From a checkpoint of a small image classifier.
Model: 4.98M parameters, 64-pixel images, norm batchnorm, activation relu, widths [64, 128, 256].
Training: muon at rate 0.0024, 19400 steps, batches of 256.
Rows from block 8 of a small image classifier, named by matrix and row number. Each number is 200 + 20 x the weight over its row's rms, rounded and kept within 0 to 999. All counts start at 0. After the name is the row's rms in percent of the matrix's.
After each channel's rows are labels from the 100 images, of 14848, where the channel reaches its highest value: "responds to" is what is common among them; "peak at" is the part of the image that holds the peak. Only what is clearly more common there than usual is listed. The data: views of escape-time and Newton fractals.
# conv: 3x3 conv (model.blocks.8.conv.weight, 128x128x3x3, each kernel summed), inputs 0-63

conv.117,122,190,204,204,201,200,200,200,203,201,201,203,197,200,203,205,198,203,195,200,200,194,200,197,72,196,195,200,198,188,192,200,238,113,202,204,198,201,187,199,192,202,210,200,198,194,205,181,192,197,225,217,199,186,159,173,200,235,203,197,202,202,207,203,200
responds to: dark; tricorn
peak at: top left

conv.62,053,196,217,189,200,200,200,200,198,188,211,190,201,206,201,203,209,208,259,243,200,190,201,189,195,227,200,200,213,197,192,202,198,124,190,192,216,203,216,177,188,216,208,200,185,194,257,242,204,197,174,177,231,206,170,233,201,219,196,205,218,200,232,192,199
responds to: dark; grey
peak at: top right; top left

conv.25,039,206,203,232,194,206,203,201,198,172,200,200,203,207,199,205,192,200,259,199,200,188,199,203,200,212,201,199,243,231,209,225,211,197,207,196,202,191,202,198,175,155,198,195,185,159,191,232,258,198,220,187,273,219,209,194,203,215,185,203,192,237,198,199,184
responds to: vivid
peak at: top left; top right

conv.53,100,199,229,213,195,200,202,200,213,289,200,185,229,222,215,193,235,200,203,200,200,199,199,219,201,207,196,199,201,197,201,195,202,200,223,196,191,202,164,205,143,210,199,200,196,200,206,199,199,204,188,199,206,164,200,197,217,194,226,200,240,200,201,262,188
responds to: Newton basins of three roots
peak at: centre

conv.46,065,205,190,202,205,200,201,188,200,210,199,202,188,222,206,181,200,200,208,200,200,203,200,217,207,247,197,200,185,194,203,196,200,197,257,206,192,206,179,193,194,153,200,204,185,200,182,206,202,216,198,200,181,178,201,196,196,169,189,190,214,202,150,202,195
responds to: Newton basins of five roots
peak at: centre

conv.107,070,144,189,176,197,202,200,200,199,166,205,201,163,199,221,222,200,195,204,200,200,196,199,231,192,201,186,201,206,194,205,197,199,200,201,190,171,177,196,184,197,181,199,201,172,200,131,201,205,208,194,199,201,182,201,190,200,246,238,191,150,198,200,191,237
responds to: Newton basins of five roots
peak at: centre

conv.7,076,186,218,189,211,200,199,225,199,190,205,204,201,200,198,199,197,195,197,201,200,195,201,219,198,184,240,200,223,181,199,200,203,232,159,175,182,212,235,195,208,209,200,206,200,200,191,194,200,229,209,208,207,192,205,158,201,192,205,190,253,198,197,200,175
responds to: Mandelbrot set
peak at: centre

conv.10,080,197,175,215,186,199,201,201,220,184,201,199,166,193,198,169,221,192,209,203,200,207,195,188,206,202,190,201,195,195,227,232,202,200,216,198,204,181,186,198,202,196,203,202,275,200,295,191,196,192,201,201,199,181,200,144,199,172,196,216,241,202,212,192,245
responds to: burning ship; Mandelbrot set
peak at: centre

conv.72,102,256,199,195,180,200,200,200,206,192,200,189,211,194,200,222,182,200,203,200,200,197,201,182,202,197,201,201,194,198,194,196,198,200,204,209,157,209,119,195,284,210,200,195,200,200,195,207,201,200,188,203,189,192,204,194,185,206,212,220,187,192,205,219,206
responds to: Newton basins of three roots; Mandelbrot set
peak at: centre

conv.30,066,185,193,170,147,200,200,200,215,212,181,184,255,200,200,206,204,231,224,200,200,212,199,143,194,193,198,200,188,192,255,203,196,202,185,201,170,192,195,205,179,175,222,203,198,200,167,186,193,201,181,204,244,197,192,180,183,152,162,200,215,202,198,206,192
responds to: Mandelbrot set
peak at: centre

conv.83,080,198,151,203,195,205,200,200,198,222,199,180,175,200,200,202,144,201,182,200,200,212,200,199,195,187,205,201,198,203,181,232,194,200,204,206,175,210,199,201,199,221,203,161,178,194,205,196,200,197,201,202,242,211,198,196,199,203,178,179,197,173,198,203,278
responds to: cubic Julia set; quartic Julia set
peak at: top left

conv.86,084,200,227,200,202,192,193,195,207,191,196,193,204,178,139,199,210,202,175,199,200,205,182,203,188,210,201,200,216,162,202,198,205,210,206,217,178,176,196,224,177,171,201,187,175,198,168,200,196,230,169,205,225,169,193,231,201,215,207,218,192,223,201,191,180
responds to: Newton basins of five roots; Newton basins of three roots
peak at: bottom centre

conv.114,187,196,199,201,202,200,200,199,200,201,204,202,211,200,200,199,201,201,231,200,200,187,200,200,183,194,199,200,199,193,200,200,208,195,200,201,202,200,204,196,196,199,202,201,198,201,200,231,198,200,204,143,201,200,2,190,200,200,193,205,202,204,199,200,200
responds to: dark
peak at: bottom left

conv.80,037,182,197,183,157,196,203,201,205,198,199,280,180,200,205,210,200,185,198,202,200,210,201,200,144,199,216,200,231,210,213,200,206,200,206,199,190,180,223,192,202,210,156,201,214,201,187,201,203,199,199,198,240,212,201,202,198,208,212,196,219,253,198,201,198
responds to: grey; Julia set
peak at: top left

conv.125,087,212,204,208,201,200,203,198,194,170,204,219,196,236,200,197,199,195,208,200,200,209,238,180,234,212,293,200,210,210,194,195,201,200,220,202,184,191,195,205,192,185,200,172,205,200,201,199,196,212,206,200,202,233,199,156,192,126,195,181,228,196,182,221,216
responds to: sine Julia set; quartic Julia set
peak at: centre

conv.35,144,201,201,193,200,200,200,200,197,198,204,201,199,199,200,199,198,200,173,187,219,200,200,200,199,207,204,200,223,198,202,200,242,204,200,199,198,201,204,198,205,209,200,201,199,200,202,200,307,202,200,255,270,210,233,196,200,208,210,196,204,203,200,215,205
responds to: earthy
peak at: top right; bottom left

conv.16,177,201,201,197,199,200,201,200,200,204,204,200,202,199,201,200,203,200,242,200,200,200,200,205,195,194,197,200,211,198,198,200,198,193,200,199,206,200,200,199,199,193,200,196,195,200,199,219,201,200,202,72,203,200,26,204,200,200,207,202,200,201,198,200,200
responds to: warm
peak at: bottom left

conv.13,097,256,189,209,197,200,200,200,203,200,200,183,200,201,200,193,170,208,211,200,200,199,200,199,200,203,199,201,188,216,201,203,205,197,189,200,204,191,191,190,186,189,209,198,208,200,202,201,199,200,197,201,202,221,202,210,199,87,166,190,198,194,198,193,202
responds to: cubic Julia set
peak at: bottom right

conv.48,103,297,193,217,190,200,200,199,198,206,205,195,204,214,197,214,203,202,203,200,200,145,201,197,231,208,193,204,206,214,177,196,201,199,233,201,194,188,175,199,203,176,200,204,234,200,169,208,200,200,193,198,200,205,200,199,197,123,153,200,196,200,202,194,227
responds to: Mandelbrot set
peak at: centre

conv.106,084,202,160,236,199,200,200,200,213,253,190,197,191,204,219,219,201,199,203,200,200,203,194,187,204,200,160,192,200,182,186,197,201,200,215,205,185,214,187,198,62,202,201,181,186,200,216,204,200,198,202,199,204,188,201,191,222,189,220,184,210,202,195,275,198
responds to: Mandelbrot set
peak at: centre

conv.28,098,199,217,218,211,201,200,201,204,193,207,210,199,205,203,198,209,200,200,200,200,189,200,199,119,190,194,200,209,200,182,199,244,97,190,200,192,199,205,205,199,198,202,189,195,200,196,194,189,199,201,262,198,194,120,227,200,221,200,201,188,195,200,198,206
responds to: dark
peak at: bottom left

conv.1,097,231,209,189,199,199,199,200,202,173,185,197,201,197,201,190,227,198,201,200,200,182,198,224,201,211,193,200,208,226,202,211,200,200,203,189,184,185,211,155,208,183,201,207,228,200,219,197,198,194,207,198,199,237,200,212,201,176,206,186,215,195,194,207,175
responds to: burning ship
peak at: centre

conv.12,087,197,189,226,207,200,200,199,202,185,196,202,187,205,198,180,197,200,204,200,200,204,186,243,198,197,189,202,199,178,196,209,200,200,214,188,189,233,299,215,266,194,200,188,210,200,168,201,205,200,201,200,200,172,202,170,198,190,237,211,114,199,180,212,226
responds to: Mandelbrot set; Newton basins of three roots
peak at: centre